Weights of a small sound classifier.
Training: nadamw at rate 0.00098, 14000 steps, batches of 256, held-out accuracy 83%.
Rows from block 4 of a small sound classifier, named by matrix and row number. Rows with one number belong to one neuron. Each number is 128 + 32 x the weight over its row's rms, rounded and kept within 0 to 255. All counts start at 0. Numbers have three digits each.
Before each neuron's rows are labels from the 100 clips, of 14848, where the neuron reaches its highest value: "strongest on" is what is common among them; "loudest" is the band of the loudest frequency at the time of the peak. Only what is clearly more common there than usual is listed. The data: simulated sounds of rotating machines with and without faults. In brackets: how many of the 100.
# fc1: MLP up (model.blocks.4.mlp.fc1.weight, 768x384), inputs 0-47
# fc2: MLP down (model.blocks.4.mlp.fc2.weight, 384x768, transposed), outputs 0-47

strongest on: speed: slow (82); gearbox (76)
loudest: 500 to 1000 Hz (35); 250 to 500 Hz (27)
fc1.751:087191087130200141202111119161120129106122131177149123147127137119115128176157136123161113083180126169139138103159168093141191117105105134118156
fc2.751:149050103136152132176103093141147070113161134191158149063098170097113104159075109098124133204160165151100139118097124130098138151146127107138190

strongest on: speed: fast (96); electric motor (48)
loudest: 2000 to 4000 Hz (29)
fc1.559:158097078192135095113155146123180119085173126129109168160140155082094138132141114100128148091104139124113157082134120108115079099170096112122097
fc2.559:147054129134127078116145120156132050118129162117123097021117146070134041127000125098104142153113172168113182087100098154095133141110158131139126

strongest on: speed: slow (69); conveyor (44)
loudest: 1000 to 2000 Hz (35)
fc1.588:141164172109116165161098132181095117151114110080161117117110097132174107151136132085141087149177117100126108137130181148129164111123184138159172
fc2.588:152039097168180089124106121107169141092174149155129144161167169106134148170144099134122146121140154190119101122147136121195118119165147121067146

strongest on: speed: slow (100); compressor (87); quiet level (59)
loudest: 2000 to 4000 Hz (32)
fc1.503:174097142145160160119123144104135144106101151113103130154149173169148168147136108073131151136116110118138142222187120146190094139141147131079118
fc2.503:076161148138101103102139144140109139153114165100111117146128089100128089112168143148129137123107138092113132112139130140098135062112108137163102

strongest on: speed: fast (74); electric motor (32)
loudest: 500 to 1000 Hz (33)
fc1.259:130140072133129112138136129111205123051138137158141090101139136149147130102147066141142069095145106074124121122134081143130138126183122127134158
fc2.259:162096164078069125106147141166087107179085146115129094093105085124173105089069188099099137150089128142122140136090113140100132161069163146136120

strongest on: speed: slow (100); gearbox (56); turbine (38)
loudest: 250 to 500 Hz (36)
fc1.322:132140118169179179102106096042149117118134150138100145152117112110085167172147163120096138115119122129111174131181127104132087131121117111121123
fc2.322:089105148112138097117104098058116095112125156134089147145170124122123120133157116110157120145098154131142130097172095170104121054101068095182117

strongest on: speed: fast (100); turbine (81)
loudest: 2000 to 4000 Hz (51)
fc1.721:097094116133092110049174136135116108112117159150125076158145157166193122130123135170124158115174163139224152113130124171144176101121049108158137
fc2.721:082099136105160090167114138057143191136114092131134126115126112093110161134097121107183085079178110137089120084112144146189120152167172085091102

strongest on: turbine (100); speed: medium (100); text has "speed" (100)
loudest: 1000 to 2000 Hz (50)
fc1.418:072114125124093167086173149087154116101177125118127160156153146211081093115162117129163132125157090064152091159133131090141127130114072181146085
fc2.418:173080102158150098125133129108156073093164172176115135116146174102122137124076109123119191141137185181128161106120095133127114144144119093121116

strongest on: speed: slow (63); gearbox (56)
loudest: 250 to 500 Hz (32)
fc1.680:129073152127094117131113084134081132134098107112194204128093102143067162114136127116171109093126137159075138185125122108050111174100133127145126
fc2.680:176094120142105121121139141129130110150117157127119122079143138137164102095038117089120166156106138134119141108090137140150108162132184127113102

strongest on: speed: slow (99); gearbox (71)
loudest: 250 to 500 Hz (52)
fc1.543:115096172163111187094130122076118161107101107084138160143089084053119115132132146111190086131091147180086145132167151058117094109137176092104166
fc2.543:183079128101102127137122104158130097160119144143153121076081122150139104106057179092084131163122127160093153115041134119098116155090122114145138

strongest on: fan (87); speed: fast (74)
loudest: 250 to 500 Hz (28)
fc1.316:119193079159176112126174142144171131153192143181112114121110152104095088123147159169127142102114140158172160079123178197166095124144079095110102
fc2.316:151064097127106096121154094116110038115134116130110126101117158088154154132065073105145146103141146241076164157102096151110164168103143113147145

strongest on: speed: slow (99); gearbox (65)
loudest: 250 to 500 Hz (45)
fc1.439:113137140196183136110121101107102126123091130174133166150125118127124185132182162111104121130125131175151151150213110112160104152091078118131138
fc2.439:093119174109118104108126104089108104161105167138134160123156141122105119116113161098177139160125143161129167082129135173081165066101110111145066

strongest on: speed: slow (99); turbine (54)
loudest: 500 to 1000 Hz (30)
fc1.224:104135112106103169176116102142145133116160090167129102065106112121136131128113148195121110167208134091124073133109082047104194165143155139166158
fc2.224:143163071151161132167103109139173161106171110130176149159109142119078135172162082136179094108184123112070110159112164100169160129197140137114165

strongest on: speed: fast (99); electric motor (53)
loudest: 2000 to 4000 Hz (28)
fc1.55:164095078165127089112145141118210096075168143135104143146139150096067115137123098112101158101107144136110172086125132123120085110189099132144097
fc2.55:140047132131123078093146121145132029121126167121111104032116139065151057113000139095102145162110181169110169086101077157086117143108155140123107

strongest on: fan (88); speed: slow (70)
loudest: 1000 to 2000 Hz (40)
fc1.646:110161137142118149162124148104169130082154087124128118105138100188104115107158124229134146120121101092127070106128132139127128131144134209103134
fc2.646:205079113140143131168111081112146108095156128197166143075094150149120137142059125102135154158151155152081141104089104115116146150147131107125147

strongest on: thin (high-pass) (51); piston engine (41)
loudest: 250 to 500 Hz (26)
fc1.125:109106075122171149123111102151121114119121128179186213179115150165051178145172194087156082127139133163142170152155160129124122133146081096120112
fc2.125:088141187070080130108121117135063126187087123124133138040120077137166075041051199112111119182113103120144158101126109147080141115069126117163107

strongest on: speed: fast (92); electric motor (48)
loudest: 2000 to 4000 Hz (34)
fc1.619:139113150159106161086124151121150152155125093172173181198138164173127183143198173115178116117126117125203135161164142146147105160130073081110133
fc2.619:161093153092117113151157116115126107142101127179128105045075111139136098067073162101129122160142128149124154104060105141085143152100122112123132

strongest on: speed: medium (89); text has "speed" (89); turbine (59); machine: fan (32)
loudest: 1000 to 2000 Hz (35)
fc1.257:091175136150117251094126154095131150100130130144105134121156126178122062114128162176143122134148105045149140119125142089105152135144171178131125
fc2.257:135073087149136014148161139185159131090152178143113078175121136072148157169101116136133152088110158201117103116108144175144138139166122108091140

strongest on: speed: fast (64); fan (36)
loudest: 250 to 500 Hz (43)
fc1.87:154174056092102109164099141165129167124122135179161118098123102110124058090091111118085119158136128159121154073119184158137114117118102119140155
fc2.87:182070122127126110154135121152142101124120161149142111067105139138142093106053120109133154152118152181096121122065105129113121166125182137118125

strongest on: piston engine (34)
loudest: 1000 to 2000 Hz (35)
fc1.339:143142102165175139152095156174151130106133160124096167140085151160093126138141108135138147121119107128104108197144131142112072126150160122100154
fc2.339:092127122146082148079147187155132170115104153064071116167161100116140121127169115160136136136105135087143129149143136178145106132116164177123125

strongest on: speed: fast (96); electric motor (46)
loudest: 2000 to 4000 Hz (33)
fc1.272:131112095181161104083119153128193134106143138160106157136153152089120126142136090119137148083092140155117145097144119114128068110172089116125112
fc2.272:145075147129126077130126107140126040121124168118141117038101145059124039123000133083123130153121164157112164104097101129083145113114164127154134

strongest on: speed: slow (86); gearbox (40)
loudest: 250 to 500 Hz (26)
fc1.287:108151157148148149090094131134119149139142110086128180189162113139124140124154130055138131097099103151179153136112156165165078125133120117135118
fc2.287:176103106138126122171104115118168101121140128149175129063117151127118115109036099070132129155154128131074109092071132096135147156140160117132132

strongest on: speed: fast (96); electric motor (39)
loudest: 2000 to 4000 Hz (38)
fc1.473:144111129124115134058088147124154179142129114185186196198135183154117180154182145124175111116124118145213128144136130146147127144141085094107146
fc2.473:165101139075102109142147134129122119154076146148107098077085121164138090060058141094127126135127128176107139074093111148085156128098111075142125

strongest on: speed: fast (86); electric motor (46)
loudest: 2000 to 4000 Hz (30)
fc1.528:119101136084097098108162140108058143144100144123102094159153106177156133091082141089106127146115081141187136129111087229133126155088068100138105
fc2.528:077141164081115148126102103128096139145110081101136133145106103108132166150179158157112089125139100108143107148159146134095163087108105146160143

strongest on: fan (40); thin (high-pass) (30)
loudest: 1000 to 2000 Hz (43)
fc1.601:141159091092079151181135145185135141105084122086144096151124102148111083098127130132107076118119107096116066081144192170116179088105118157191144
fc2.601:177100137113122104150113116121131093130132150172148132055103138121136080103060136096124160180133148169074129129091096126098134151117157121148137

strongest on: speed: medium (99); text has "speed" (99); turbine (85)
loudest: 1000 to 2000 Hz (40)
fc1.238:125090168131089165040170150101140149137171099064139145137111119206113112088140186149162143092138132081135145167122154059133120099135104211126105
fc2.238:177083102131142107186106094128137095113160159160159133075111168131131118112067114117130126138169166157080125109102112096119146145137147108119162

strongest on: speed: slow (94); conveyor (30)
loudest: 1000 to 2000 Hz (36)
fc1.706:139160110130134171216140086140128098116174072181149148101124120125110140112131118169105113175247147130125105107123145089116202152122134140155178
fc2.706:152098082150168113164093071120173119091202118158170157124119162102093141186150073114149078124176131129066121142128135101119164124178134098145184

strongest on: speed: slow (100); compressor (72)
loudest: 2000 to 4000 Hz (30)
fc1.251:166147108165155171145117146099141189082127118101094111155155176171146197176152097104102158103137083088167123174190150149177124130121130140094140
fc2.251:086140147133124088113116103119124126137142175133121144147139109102094070135164127140171133122115154132097097090130114127102147054142105099139118

strongest on: speed: medium (97); text has "speed" (97); turbine (72)
loudest: 2000 to 4000 Hz (32)
fc1.375:105175158118132226099113153101135166094117124151109105113151135167155056117145168178119129131167093040168076122135121068139162156130161209124134
fc2.375:140049058159182038150144121129186092089175181154109102172146165098117140166123096141150155103128142181106134103118124171150120128174107086082140

strongest on: speed: slow (82); gearbox (36); conveyor (32)
loudest: 1000 to 2000 Hz (35)
fc1.688:087182127122124150180122098159132136118135118188175138151093141125130107134159151145154100118172153160134111075126140057092213086130143120156207
fc2.688:171049096112183123176085085127172071081157121203148137074094157110131117158070103122127135179172152161079143122104103113113134151154123132127197

strongest on: speed: fast (89); electric motor (40)
loudest: 2000 to 4000 Hz (27)
fc1.552:154128090199149106116136149107163125110151153123118182124171152081100156119126125087161147087080139168147178120131127110110077108131096104123073
fc2.552:168078142133137091166108099144134074117139165129168147051110135055095040144000125098136118139140149159094152118094127111096152130134167106172158

strongest on: fan (74); speed: fast (64)
loudest: 250 to 500 Hz (32)
fc1.600:123173085119140125099117133089149142143160137141131091090120116110104079122101121157101140108130107151139132051114180191151095104145096080140096
fc2.600:139069107110099081069181146142110098157100160098081093119130147098177113099069127100114153122068144198147141157116093188130111168084168126131099

strongest on: fan (85); speed: slow (65)
loudest: 1000 to 2000 Hz (38)
fc1.103:164144123178154158129149127125132131123157082103119146134105120146124167136178126163081126106170105151171116103172162095195131123157109124085134
fc2.103:114109137117131096137101058095148099104152164163167161106163131112080093141092112085188089136171137129059121136133119111115162109158137071145144

strongest on: electric motor (75); thin (high-pass) (38)
loudest: 4000 to 8000 Hz (25)
fc1.217:185106154170126139073103167090147119171131127134163192123131158119100157113128129121162132144109160144179186132147111173144079186137096087088133
fc2.217:177092135116103108151146117143083082154104136151142129084086126145123090110049159063134133136127140148107132099097125137113123164093124099145117

strongest on: speed: medium (100); text has "speed" (100); turbine (92)
loudest: 1000 to 2000 Hz (54)
fc1.78:108108150121107176048158159092139107111189112127116149160132162224074083122187122154148136091136092040155117170136149086146124128130075192151074
fc2.78:167094092137149110174107097114148076093182150187153162118117173119127139139100109135140160154160170172096125113120108120129162117173121103142144

strongest on: speed: medium (86); electric motor (85)
loudest: 4000 to 8000 Hz (26)
fc1.544:182143094149142163089104153075158115129180101168106135102139107150064160133144119126167183156108158152104179190118115149139073134130115134117097
fc2.544:178085140134128098133124105150143099117128157180143146063095145147132092114074140096122149150108142164092136100114118117115131132124158110145113

strongest on: speed: medium (83); electric motor (82)
loudest: 4000 to 8000 Hz (25)
fc1.54:181128150150177104081111138103192079121151100175146168112102141174064181128139096120163189141136114121171149169145096145178084145124100046143148
fc2.54:170076114124115137165127103133139096131143144160144134072102147151140104120074144116132149157147153167100134105089102114110136143132148128136145

strongest on: speed: fast (96); turbine (35)
loudest: 2000 to 4000 Hz (34)
fc1.640:088111130132134169087079130117193173068105154102131119103104142136133083122138103098160067106116098086096078138193141142183117092143155119111177
fc2.640:179089130116104111109133128120121121164119128116122105078110133153146122074050180075055125184112114162131126103089118098117116156087144102123110

strongest on: speed change: steady (64); speed: fast (61); gearbox (51); machine: turbine (30)
loudest: 250 to 500 Hz (30)
fc1.199:194114081090067061141121138127157108157130146109153119108079102081060055067103085096149164139121108201076131062117146150123112105130076113135109
fc2.199:200113151100118124170123129149132096119111125179140124055104134134157091096048150099121162162123172165118154109083101120092124165121149121139120

strongest on: speed: slow (98); gearbox (71)
loudest: 250 to 500 Hz (47)
fc1.564:122149131142157098161131149124151165108114095104110085177179125131169122144155055090138158069079125111125108139148135155196112138106136124075122
fc2.564:192117135102123151172131084127153089154148130193179143068101157140104129144105159188140109151169155172051163122098102095076194126148134114095127

strongest on: speed: slow (100); compressor (97)
loudest: 2000 to 4000 Hz (55)
fc1.306:131131156165145135121109147142181159080161119132155133137198141135147155166116069093130144085137072118131104180104126115157110149121142112126111
fc2.306:165088121149125123123153176127147086146095169158114136158121131139137136100058170116104139145062161145114136124099103097105057158120137109138069

strongest on: speed: slow (78); conveyor (38); gearbox (30)
loudest: 1000 to 2000 Hz (35)
fc1.709:085187107080170109175108106147128179099125162126143102161115128132156141200155142100121097080160076105150096136153111078119222111092100126146158
fc2.709:199029092142165089133120113132172091099149157179113117075110158088120101155059093090126174166128160149098140128093115148132101170142146128118163

strongest on: speed: fast (96); electric motor (52)
loudest: 2000 to 4000 Hz (34)
fc1.94:122087158116127127075110139124148166114138116168180189201134150172108200152173137099188111071116101128198137160129128152104138140153067115137122
fc2.94:162082124086109098130141107125107092124111155159111102062113120161145100052050180108123131130128140178146169085086105162134134146103112101124115